Rows from block 7 of a small audio frame classifier, named by matrix and row number. Each number is 500 + 50 x the weight over its row's rms, rounded and kept within 0 to 999. All counts start at 0. Numbers have three digits each. After the name is the row's rms in percent of the matrix's.
Before each channel's rows are labels from the 100 clips, of 14848, where the channel reaches its highest value: "lies over" is the class under the peak; "top examples" is what is common among them. Only what is clearly more common there than usual is listed. The data: babble in 24 made-up languages, each with its own sounds, syllables and stress or tones, from a formant synthesiser. In brackets: how many of the 100.
# conv: pointwise conv (model.blocks.7.conv.weight, 384x384x1), inputs 128-191

lies over: /t˭/ (31); /ǃ/ (28)
top examples: /t˭/ (64); /ǃ/ (38)
conv.236 106:597544417587469535488485346490415542496482463520588474503541403384523434531613494519532563532462553538422470538526384518531581513430433547475477476478494547504551570568498500541507492477482558

lies over: /ǃ/ (91)
top examples: /ǃ/ (94); reverberation (90)
conv.75 101:505517538507574509504585476509373605417556430491591506518498426526570405464467503472489514574491474604523488431517512423532547470527409475410454583387450509551551366445516431521492401453504493

lies over: /ɣ/ (48)
top examples: /ɣ/ (52)
conv.174 098:507572546438431536426502418532405478547407478472477409537589547515517596534360443473567559516500483522481415455508533431507471545430537498444436499569502468492455536451605447545556424394482520

lies over: /r/ (52); /ɣ/ (46)
top examples: /r/ (57); /ɣ/ (57); /ɔɪ/ (31)
conv.103 098:493459462426535623425506525570432589543490536580419451445508478500475526549453449596513495509442416479588428451489534553530509494564500593454483575495553542427494505506527526510485532504550478

lies over: /t/ (80)
top examples: /t/ (83); /u/ (42); /ɑ/ (39); /eɪ/ (30)
conv.40 101:493414447498573493413544505515473486526521545541456468418478545484439542458506449458544557531572593537484455463482537470501482468441546440474509487520571471506419443514587454520481428430481475

lies over: /r/ (89)
top examples: /r/ (90); /ɑ/ (37)
conv.4 100:460512478446478458473443546477442485443445549466545585486522446464461500497502470518488470471474366537378506438482572451487485507576452465519503444578466510537445531526501415565543439400454417

lies over: /ø/ (57)
top examples: /ø/ (60); /ə/ (44)
conv.233 097:438427423436443517537476468492375495553593449514405564551483543537520445529554504488472438459510469438472508435494468453472559452525370503510532551507548474487460546510567474455485471459404438

lies over: /ɣ/ (36); /b/ (28)
top examples: /ɣ/ (48); /b/ (41)
conv.101 100:507453524593514571437463466573536472437457543558556548493539571498500655560495547531470445459435532474525485442497486523508478425489515453561539458574566526461492605564514415478421555483585571

lies over: /u/ (48)
top examples: /u/ (69); /ɑ/ (44); /oʊ/ (36); /m/ (35)
conv.330 099:449473495545538581497400654446454427349563471534475461461431370454600470471529450563518628474572446454528479475554462509490463391426557548509451481543436560499467445526564463564561492494518475

lies over: /ʊ/ (36)
top examples: prosody: tones (82); /aɪ/ (71); /ʃ/ (69); /ʊ/ (68)
conv.95 099:622534510415520498504487528557534505440506477480432505564449526392495505471495548565509425533485468520515476549526523560485444521499470545484471512469618464502498608483510444509516449564548601

lies over: /z/ (40); /ts/ (29)
top examples: /z/ (59); /aʊ/ (56); prosody: stress on first syllables (55); /ɑ̃/ (54)
conv.245 095:463435402489508502481492483599494530553561448421529482442450476512407503520514575528513515396480474503509550491508534501481556543524513432454570465442563491503464607461454484522545542536564386

lies over: /ʊ/ (46)
top examples: /ʊ/ (53); /ø/ (40)
conv.370 095:478461469473491546569536444544490414536485515435631548471453452497478566434517462490591557482567475573569423493449518513521468501545433491512605508559471471497494457428588527431557496531507493

lies over: /u/ (53)
top examples: reverberation (74); /u/ (64); prosody: stress on last syllables (52); /k/ (50)
conv.249 101:500460603449478500525539481515478390479496484472459467521496491417566532513423450420533449417444541528483491538434488498528484499591485512530502553453364526512467488439413532522558506502491468

lies over: /ʊ/ (79)
top examples: /ʊ/ (91); reverberation (65); /θ/ (46); /aɪ/ (32)
conv.80 096:565515436475518598500443497467544477473548521496489483488484520512558543519524506545534520424545364512540484484457513496583350523497482477473411567536475523603544494517530540445585464442521446

lies over: /ç/ (61)
top examples: /ç/ (65); /ɛ/ (39)
conv.334 093:486434592452484472480549551531453484545468442529495521433426502463580502463461474520601518440471445426582512478452532607444499545595477486528482466515554512542525454485497405449391434442530432

lies over: /z/ (32)
top examples: /u/ (51); /z/ (47); prosody: stress on last syllables (42); /h/ (34)
conv.215 097:525385556484520474534499368407578443482446491474459394441525493546553567594550464435466493515503470504533518458552467469516518566504467522488468443483451485466491457515403446520562529502551555

lies over: /ɔ̃/ (39)
top examples: /ɔ̃/ (59); /a/ (34)
conv.348 100:517580491556498568517423532490508515578532516411519529528536496480560463412372446475523487475510466402451522486489495599504450516459498504528472499520415544437480536509572542565527530445477667

lies over: /ʃ/ (49); /ʒ/ (29)
top examples: /ʃ/ (59); /ʒ/ (40); /aɪ/ (39); /ʊ/ (37)
conv.288 101:478457480567453509407425464562571570570459460551448423474388490527527518534512525562501550586507414542504461585620566478551481475588497524483542434506539519515462485515483510472544475554589500

lies over: /ǃ/ (45)
top examples: /ǃ/ (60)
conv.243 104:542435485458512467568527410536544485529442481467518485526492568493467461508536437489584573413483563437508609553574512477491522452461540513527543440499545381567524441599466424470519515524470478

lies over: /r/ (40)
top examples: /r/ (45); /u/ (43); /j/ (26)
conv.192 094:445486475481533460515479505593456514449420515513506479428489538445532500501480516517422447372540523319547518533496384563543443445567501508488494413486528519443499453537497483469548549505536473

lies over: /ɔ̃/ (70)
top examples: /ɔ̃/ (81); reverberation (69); /ɛ/ (46); /g/ (37)
conv.325 095:444541443480509520540469477482563508562468374540441569491641521515535421549456576553532484502514491544430449526418454495390462554512501459397539535447531514471504488499454414499485553501468475

lies over: /t˭/ (57)
top examples: /t˭/ (67); reverberation (60); /t/ (31); /ǃ/ (30)
conv.78 104:483499576470502459531513537435524501498545561560557488423461479581457486524486510520535547538548552440491501495549516456501472440469447456519502629513500516556532532447569471530512468518453461

lies over: /ø/ (44)
top examples: /ø/ (56); prosody: stress on first syllables (54); /p˭/ (40); /o/ (38)
conv.187 105:517495468528476494518564437474532515551579508476532538481453514515441480353577514563490468522490410474376586490514511530402525457546601595502455474553505511501429554504566550433435530377479416

lies over: /ɔ̃/ (43)
top examples: /ɔ̃/ (92); /k/ (66); /g/ (55)
conv.313 097:535409500454571587522517495427441547501517458504477423444492531372466470457519511424565500461454454440451478413593505512545483588523422545430525497444516538501540542485482394510540453566492410

lies over: /j/ (38); /i/ (29)
top examples: /j/ (45); /ø/ (32); /i/ (32)
conv.213 099:498529514544564471587570509605555457476498455491549499510407547568536409444473473535545459392448454467576543530510565535525516515503517567516509469576418599561541525549425492565465482468473503

lies over: /ʊ/ (25)
top examples: reverberation (72); prosody: tones (66); /ʊ/ (50); /m/ (41)
conv.15 095:552538479508491391433444494539472491407561485481452524414467573474489551479471565449575470426513496508483427596502484426498427497515478499389467444492462500463459550478456472493553420487573494

lies over: /i/ (27); /aʊ/ (27)
top examples: /aʊ/ (57); prosody: no stress (57); /a/ (52); /ə/ (52)
conv.291 102:593505456559522591590517564479562391571461504426539452468560508447459530494452528487444461494471470427573486459485563448543511454430528520395578503448461529523469590485480441434503487532585414

lies over: /i/ (40)
top examples: /i/ (50)
conv.125 099:564433482562540479553464437488471523407486470512556542482540483467457551409568549434420440464445465480521419449428515490547599477505541604455539495473577562525480457557559475485417549552531379

lies over: /tʃ/ (73); /ʃ/ (27)
top examples: reverberation (97); /tʃ/ (78); /ʃ/ (31)
conv.195 092:468548568593429482451535474435528527525508506495567513554539521545525431440531505493496471424494517559458503526500497533513472493524496559572578428540526531491504474475553551490375528501462476

lies over: /θ/ (65)
top examples: /θ/ (67)
conv.160 105:637523564455538532473484519525537415567491488479538536559381502533422505504572453428538505540521515453507489467537449554549418501491543467537495459512439591460588542500524452526483514508492506

lies over: /ŋ/ (36)
top examples: /ŋ/ (46)
conv.205 102:443532490530468588484455546535495499472437572537466478511423536425476487450487493490477479447504529579529602464600438543516562491470505465586440547555467432527534476491427442525473561497512457

lies over: /ø/ (43)
top examples: reverberation (62); /ø/ (53)
conv.356 105:532463374510498396433404570547446398440523454441447426469460530534590525578511506561526396528503498535534415431580455560457508488493400478492547528466476515493433507477506496519568583511471463

lies over: /k/ (64); /p/ (33)
top examples: /k/ (72); reverberation (71); /p/ (52)
conv.277 096:470468491511542562546466463502546529618493539495493403524499430463504482546498469482482586498561520545459444471451578496595589496419531527497465453549441461404399536551576448537539519554497508

lies over: /ø/ (47)
top examples: /ø/ (54); /ə/ (44); /p˭/ (35); /ɣ/ (32)
conv.368 101:490464468506472486423569438518524409425527473559559462477569464450459479462419542508550464564515424501506493497527452536447379499456486563466469479646434543505456481519524503425494456601489464

lies over: /aɪ/ (96)
top examples: /aɪ/ (100); reverberation (84); prosody: tones (80); /ʊ/ (65)
conv.231 104:568480517506492460529510461435500516494593562397450405613474529492452458500495523516582530441520500434376525574514456529573405513545571508489523544547568505411544549554518526565458579554498493

lies over: /ʊ/ (74)
top examples: reverberation (90); /ʊ/ (79); prosody: tones (75); /ʃ/ (55)
conv.358 099:522433438544516532468494410560497452470567458451463511404438443401512561440503401550497472476547504537533485504598445424516485391543471468489536575460514503535492536382471515497525481505485472

lies over: /oʊ/ (96)
top examples: /oʊ/ (96); /f/ (45); /aɪ/ (42); /ɝ/ (32)
conv.375 102:517422510542389583510472379537585555496502549528479499546548415465516499300437522583466508523529400481525430478541539550510425433578473458550487489493361475482529483462565428415563553434453593

lies over: /t˭/ (82)
top examples: /t˭/ (86); /ʌ/ (39)
conv.251 103:497470387515482616533572503507545540526503543536452480468349534592491614510458503534463555571484475485504489494628484438519474453547419557434569549607473585519537512535484492520509436489432463

lies over: /ç/ (99)
top examples: /ç/ (100); reverberation (90); /ɔɪ/ (37); /y/ (36)
conv.39 098:452627572502514485494519523528424478503545430467424531447446548559629516480452399538485454433536505537523402392413538494492457535457465508523539520506501500491571425545519467460370527498525498

lies over: /k/ (78)
top examples: /k/ (84); reverberation (80); prosody: stress on last syllables (60); /u/ (40)
conv.156 100:574489397491514551447456540472433507486457587464454521472523481466491558460464449464556563478398451515435495435427557530625447410433502463533521540451535538477498514445462460549493432520476479

lies over: /oʊ/ (44)
top examples: reverberation (70); /oʊ/ (57); /u/ (42); /p˭/ (34)
conv.279 101:575411565556511516387482541372559486490436547480482465497512523417534503528451505437607432538527519507518488543473481504489424549449530544495437505546477465497469494494464402466402484500513429

lies over: /u/ (72)
top examples: reverberation (78); /u/ (73); /ɑ/ (37); /t/ (34)
conv.94 097:396524504573617541502525446548559511459457488429544586544404554529568494527421449514622491462445499468363547590414503464554470467446543565497519444530525586482521413506513522431469491478573433

lies over: /q/ (54)
top examples: /q/ (56); /ɑ̃/ (34)
conv.85 098:485506468516541462432514397440357497462513535486442519493415630385417424418538497524522478500556368538501469426496432514498493519508612472552503443500493553547550437489483584471397475551468546

lies over: /ts/ (29)
top examples: /e/ (40); /ts/ (36)
conv.102 093:470474477500463444603585459492513556518512535487547460495502555558460542536523615511528442491456479490402469458508491480544447552499500464469541494458405480491483520535527612499497428520564522

lies over: /ts/ (33); /ð/ (29)
top examples: /ts/ (50); /ð/ (45); /z/ (40); /p/ (40)
conv.309 104:582517452496498500503467456558571519518412450539444518482437451423392489579638509426385453469568503348519486605503437508535504372488561439457510439515520453537458502476519469436474557552513505

lies over: /ɹ/ (54); /l/ (41)
top examples: /ɹ/ (61); /l/ (45)
conv.362 101:507470441526396508496478536541573557575493447393496486421516486492495488538570511475498444430518511475557423462516555534454469429512572500554435547508482534522488484415519522430492527441520513

lies over: /i/ (76)
top examples: /i/ (90); prosody: tones (77); /ç/ (73); /ɔɪ/ (66)
conv.336 095:421501539508517497518422482475468481480539515455623403528416509546375480515466470586432524549500464507512551479346512496558551585594538546509478553404417553458482531574536422514493455507466439

lies over: /ç/ (100)
top examples: /ç/ (100); reverberation (99); /ɔɪ/ (54); /y/ (49)
conv.185 100:472520541484535556522483484478444446539408461475469535466436471513534481499460523496514527521529431582511477413441517460510525515472540470477499597484567626459487455549493494528505404413568468

lies over: /z/ (66)
top examples: /z/ (72); /ɛ/ (38)
conv.324 096:594509524461556435483324549506367522494499545479495528371518523459414506457524503566548409465576478544484484443435406487502545495521440500456541480469518435496446474494487495427397448486477510

lies over: /oʊ/ (35); /ɔ̃/ (26)
top examples: prosody: stress on first syllables (59); /ɔ̃/ (52); /oʊ/ (51); /u/ (45)
conv.241 098:435570446570525581505514446427526477540452532464529546512427450498456571573509544593575487472462444419523522529483413501543409457553409565541521476567522500460493538569456493446501477502493548

lies over: /ts/ (36); /e/ (27)
top examples: /ð/ (79); /p/ (76); /e/ (72); /ɑ/ (72)
conv.322 098:466511449537451530497483439582469578518471538489513518497477552421467403448493531546536437470502494460502463442523531495527481496545602420483517496481528514445486489518553522415523521536510461

lies over: /ɣ/ (61)
top examples: /ɣ/ (74)
conv.104 105:579468646571418499533433584480436519489525488470465510474536478540536543564490543479491353496468588527458576492466492416460526536477445548526539535590471469549464468559524561402504582482513489

lies over: /q/ (51)
top examples: reverberation (60); /q/ (54); /ɑ̃/ (32)
conv.120 103:521542430513475447441461476464460498492579472479511549557558494487504411522614493463539429464538455446478518471468479523504498567498436484562508478493529480542441491476542443436508461507543469

lies over: /ɔ/ (33)
top examples: /ɔ/ (35); /u/ (35); /e/ (35); /oʊ/ (32)
conv.181 109:442459534514407456406596511509486509481476499437438501488490455505399445515475473537495476389554364387525527453466511483530575518571458488471496544512487542513425415479487428533481391602557343

lies over: /k/ (74)
top examples: reverberation (93); /k/ (82); prosody: stress on last syllables (57); /u/ (39)
conv.284 102:503402490440618517509469402559485508559515550506481491500464475532471494477515455456516529493547467433511487469413585411559496509590516491459455544548412397529493410370440438531526554506521471

lies over: /aɪ/ (28)
top examples: reverberation (68); /w/ (61); /aɪ/ (50); /ʊ/ (40)
conv.200 106:523456504515439496552448467439538417501538503468542506545555514393568431464593566449507519483522436459518475557490485561374506458457514486397443427466546520629485533399490424544504375555561498

lies over: /j/ (47)
top examples: /j/ (48); /ʎ/ (33); /ø/ (29)
conv.376 097:572548544588479465507480488577512532488560514486512508497502466529487421509486465455432445582552491454463567442501385530433427512472478379503471551441473447559553484410496562470489506475556535

lies over: /ø/ (38)
top examples: prosody: stress on first syllables (56); /ø/ (47)
conv.265 106:397462578488474423497438566475523540578521536497493512526555472493482499442486499545562472511388590513436451460440418551467468528544504499408519523586560476458493487507409474468391528437525457

lies over: /tʃ/ (61)
top examples: /tʃ/ (68); reverberation (65); /ɛ̃/ (41); /dʒ/ (39)
conv.197 103:529516425494544459559487424501479502425439480453422468531497534562566501456479430448469591445476508411500438443541494416414454447610480443507513571418447505359422510514446430475548433513482477

lies over: /z/ (91)
top examples: /z/ (95)
conv.165 104:564505460544460400595457486463515549494519491479654545446511558454494432492499528506551554475532480526473482471500520534484484378500499497511494508410523540552395423455539397474566478487416458

lies over: /ç/ (60); /ʃ/ (39)
top examples: reverberation (68); /ç/ (60); /ʃ/ (44); /ʌ/ (38)
conv.354 095:569513454488422410471477427497439547547516456557477548518485480469539473464502540413544505429543418452513491514563531509423522561533560491502600478463456428487484388503466527469454533453531550

lies over: /tʃ/ (96)
top examples: /tʃ/ (97); reverberation (80); /ə/ (46); /p˭/ (34)
conv.43 103:519452505445542496515444549515450516356480420496452522496471432489482448521538503459470511542449383459514473435550493525454530487473537488568434560447503329558534503540574451496510484502566567

lies over: /aɪ/ (37)
top examples: prosody: tones (84); /aɪ/ (71); /w/ (51); /ʊ/ (46)
conv.210 101:423458512366520532520417422464352452536459507510439449506480406483451467553573531430542565490556472481462506573553484459387477456533439407538488580522525485460451487494513468536518445451442560

lies over: /ŋ/ (55)
top examples: /ŋ/ (64); /t/ (34)
conv.0 093:542519535401500554460496527492501414508492483538459429414524574497512354513421524480558450453443511517518482557572470456515509482501474502500469543521544532417559535525480351547511520440433399

lies over: /ɔ̃/ (63)
top examples: /ɔ̃/ (73); /t˭/ (65); /ʌ/ (36)
conv.83 097:450425453515591503487520468486442475497420384519521536531441527530477552452527460422480565531405449573483473477489515552421540508603577536510495452480513357549474512433497508507461458535515479

lies over: /ɣ/ (32)
top examples: reverberation (70); /aʊ/ (46); /ɣ/ (45); /ǃ/ (32)
conv.335 108:460522544528603476460519504448517416536498495480472520462492553480514561494434523522534596453533402545500461532562559511511552464432475462518526495601530508544595539402483521439543550456490515

lies over: /r/ (82)
top examples: /r/ (87); /eɪ/ (29)
conv.107 100:442526457451539537515487529466522448542421526495521460494483374518474479485496432452522478459453453477458461424420422568508492508560472417437454477464444504464462555507489519405476539515522419

lies over: /ʃ/ (61)
top examples: reverberation (78); /ʃ/ (66); /ʌ/ (36); /i/ (32)
conv.260 098:507468472564386514452482425570480489543489560509545649601527391414466490478446505485467479478524428607496470573459538576522450454473541554525449459422496477495541441598498501549519480549524470

lies over: /tʃ/ (37)
top examples: reverberation (62)
conv.52 099:534498524469525468453458486422481473492450447520527392582493548543523473535520559539471508502443462539497491472565576551459563521599558528483563514501469532539524507460524534435536510502533437

lies over: /ǃ/ (55)
top examples: /ǃ/ (59)
conv.119 097:504533472435435564449505497525517405420509544463532555454505487479581488539532513445553558499517459429517577428508477403533465484437402453539469483496484437492479524464476573500466548518508431

lies over: /tʃ/ (39); /ts/ (28)
top examples: /tʃ/ (56); /ts/ (36)
conv.337 106:462530361446528482507434561499483479504525476439485471517520466390513453461489538484555462495424459331415460524467389506452447438521499504499465472556576504501561497569508423457444506420466553

lies over: /t/ (78)
top examples: /t/ (78); /u/ (33)
conv.51 102:478367470550620482497413401533527508517553550450449406526556533423449480528455503403504537485458483505516451468472515535529452464523553438478497602524523530456458449471554402519555489440494512

lies over: /ɔ̃/ (39); /r/ (32)
top examples: /r/ (46); /ɔ̃/ (46)
conv.264 098:355522481536527517344460420463547553538462501567498491449512450539450559482479548541535544461395371516559408475529450539516495517477507461540428483495448561447424427431570504533468506512497421

lies over: /ǃ/ (84)
top examples: /ǃ/ (89); reverberation (81); /t/ (29)
conv.135 103:404534513509453421513472503476630607465459555521540539466427472471470421478517499509479524549418527513532531530525422525458441483601563530393483531483546513480530520496536472466509413529465534

lies over: /t/ (95)
top examples: /t/ (95); reverberation (91); /ɑ/ (51); /u/ (46)
conv.329 094:528607535522628471562495513467515443394501562511452517478532566442453530496465517426458535499464530581393493465529535512571525525469437475442497556542507518456454496514543455581532527535571515

lies over: /ɔ/ (39); /ɑ̃/ (33)
top examples: reverberation (92); prosody: stress on first syllables (74); /ɔ/ (45); /u/ (41)
conv.367 102:524465471626511438462501576503568561526520492493560470389574476480559572548489460483612387479504581525579470428437530469418492537489501474539498554607496572536424465486551485534436500453500501

lies over: /ø/ (52); /ɨ/ (28)
top examples: /ø/ (53); /ʎ/ (35); /ɨ/ (31)
conv.302 099:458478491464586520561529493493488531498536489491480507526451568510542435547530534560398501456516530466461459326543441456571501439454565512520552590510611461471432575442383571429494359534476506

lies over: /q/ (62)
top examples: reverberation (79); /q/ (65); /ɑ̃/ (34)
conv.175 100:476547436486431447495531540554414513456472523443454548483523540498534480505511515456528517494489533410582507454424483422457585452447432537599508562499460460498553423488491428473472551450493498

lies over: /z/ (34); /ǃ/ (33)
top examples: /æ/ (49); /z/ (43); /ǃ/ (40)
conv.182 105:475471483456383516460572443501487550561584416510483457532435456470421385471461458489604540465473359537508523469472521555443471437417485515435501449524448575531378497500493532486442414555516407

lies over: /r/ (65)
top examples: /r/ (71); /ɑ/ (39); /ʔ/ (26)
conv.122 101:549522535492483527515576447540476494487522470435473519493503443487479538477504499529482487569516516491520543488519536514517477494406558521430563618543527472567430521466468427459489537503516534

lies over: /u/ (29)
top examples: /u/ (66); prosody: stress on last syllables (55); /k/ (49); /x/ (39)
conv.298 109:502482516545411547479559498467475499535475610496483550520438441511474439538479498462497438496497400486394443463506432487532525510448395470473573499413518458465431443418469454573442447480578434

lies over: /ʊ/ (34)
top examples: prosody: tones (90); /ʊ/ (88); /w/ (72); /aɪ/ (67)
conv.224 100:521391466494421536432542445566490519513523357509394526523544476499522546491502487488533468441457408523533391581515423417459515398518503422605520465496556492509493537362444480477549434531550408

lies over: /θ/ (32)
top examples: /θ/ (44)
conv.141 094:568497534470450543473506485464488482520562492530539447544498457471541498544561466551491466501486444488537519493502494419509466434540474518536437478555500554488501531553391504489495429485532481

lies over: /ç/ (43)
top examples: /ç/ (53); /ɔɪ/ (31)
conv.351 098:409619445436504476543561550476516523498527507526449472450488516573474551495456417342561410478510516538467435392510519511463531485556520482478489526433544524512389551488584394524469439557538562

lies over: /t/ (60); /p˭/ (37)
top examples: /t/ (62); /p˭/ (43); /u/ (39)
conv.281 098:485555459488462506523436450424450329528521438434463487526559495477524515448538500496457549503565505539411564403501550411535406520479413471413551474577533501429458480553566460436461490439497510

lies over: /k/ (64)
top examples: reverberation (85); /k/ (71)
conv.19 103:465535524420506563537466402470545434532431587550518468524493457433510457509525505452534498445537426557512476523539552484558543443397509384493532446492500542530447514429424445542514519516527499

lies over: /k/ (84)
top examples: /k/ (87); reverberation (77); prosody: stress on last syllables (62); /u/ (35)
conv.126 104:520527574452460488564550529551577536551426517450472617550500510562440528420510489491512451562523428362571569449462507530595461450479565466541463517547532464499446499495459540556528488490467533

lies over: /i/ (45)
top examples: prosody: tones (69); reverberation (60); /i/ (55); /eɪ/ (25)
conv.151 102:458591547466351538605598469499537504502517549524558441544496410443507520460481537542530528458525477387376495504483433481527512406446462435602508473375457569463445474496478443514519516456555553

lies over: /ɔ̃/ (38)
top examples: reverberation (76); /ɔ̃/ (56); /a/ (42)
conv.97 100:617475477467472530622459495529535452434566428461527397528570512533522543506500513497492402497426610513401567482561443433489522528511497419482451520425577519399508549504498490512466517546453552

lies over: /ɹ/ (25); /ɑ/ (25)
top examples: /ɹ/ (38); /ɑ/ (36); /r/ (34)
conv.27 102:536411492550438463420443468416490561490490447482546456479376538455486422459445514512461487516495502510542496553573579497445516459475439464555467478482495650467400490456456432501488535463543443

lies over: /z/ (27)
top examples: prosody: stress on first syllables (63); /ə/ (44); /ʎ/ (32); /h/ (28)
conv.305 099:544432554501447429476448412547481502455524552491501474474477552459526521500516457605474479474537524471458504503527442459540527409509562523540500480394545548536598446525554534504514472473524498

lies over: /ts/ (74)
top examples: reverberation (82); /ts/ (78); /p/ (43)
conv.343 101:582498461464408498488499400478554542538531535434510514496459479426490571456427497479505496474522405417412468506450571548544507529547455381577494524513550544444500401464515578458466488524552444

lies over: /ǃ/ (39); /q/ (29)
top examples: reverberation (61); prosody: stress on last syllables (53); /ǃ/ (51); /æ/ (49)
conv.13 102:440480534446451584489450507490380494497479552479596531496488495617479465452484578475502472561405473483519562414512506424479518495534543580402559476562433581448569515543611446547547410490492513

lies over: /ǃ/ (81)
top examples: reverberation (89); /ǃ/ (83)
conv.235 099:547415413436506621571523571404492525395509480498453423496548443499485492521560447475483468561512394495484523443502467536457467465411426470505501485486505409486492434558532555423499473529525524

lies over: /ɔ̃/ (32)
top examples: /ɔ̃/ (48); /h/ (33)
conv.96 102:572522493522527454468489460447438531467481417572555493417522541568488465458514589508573518495478521485547501524505471482538458631531445545510566507429571516478511518553461463402519475467528502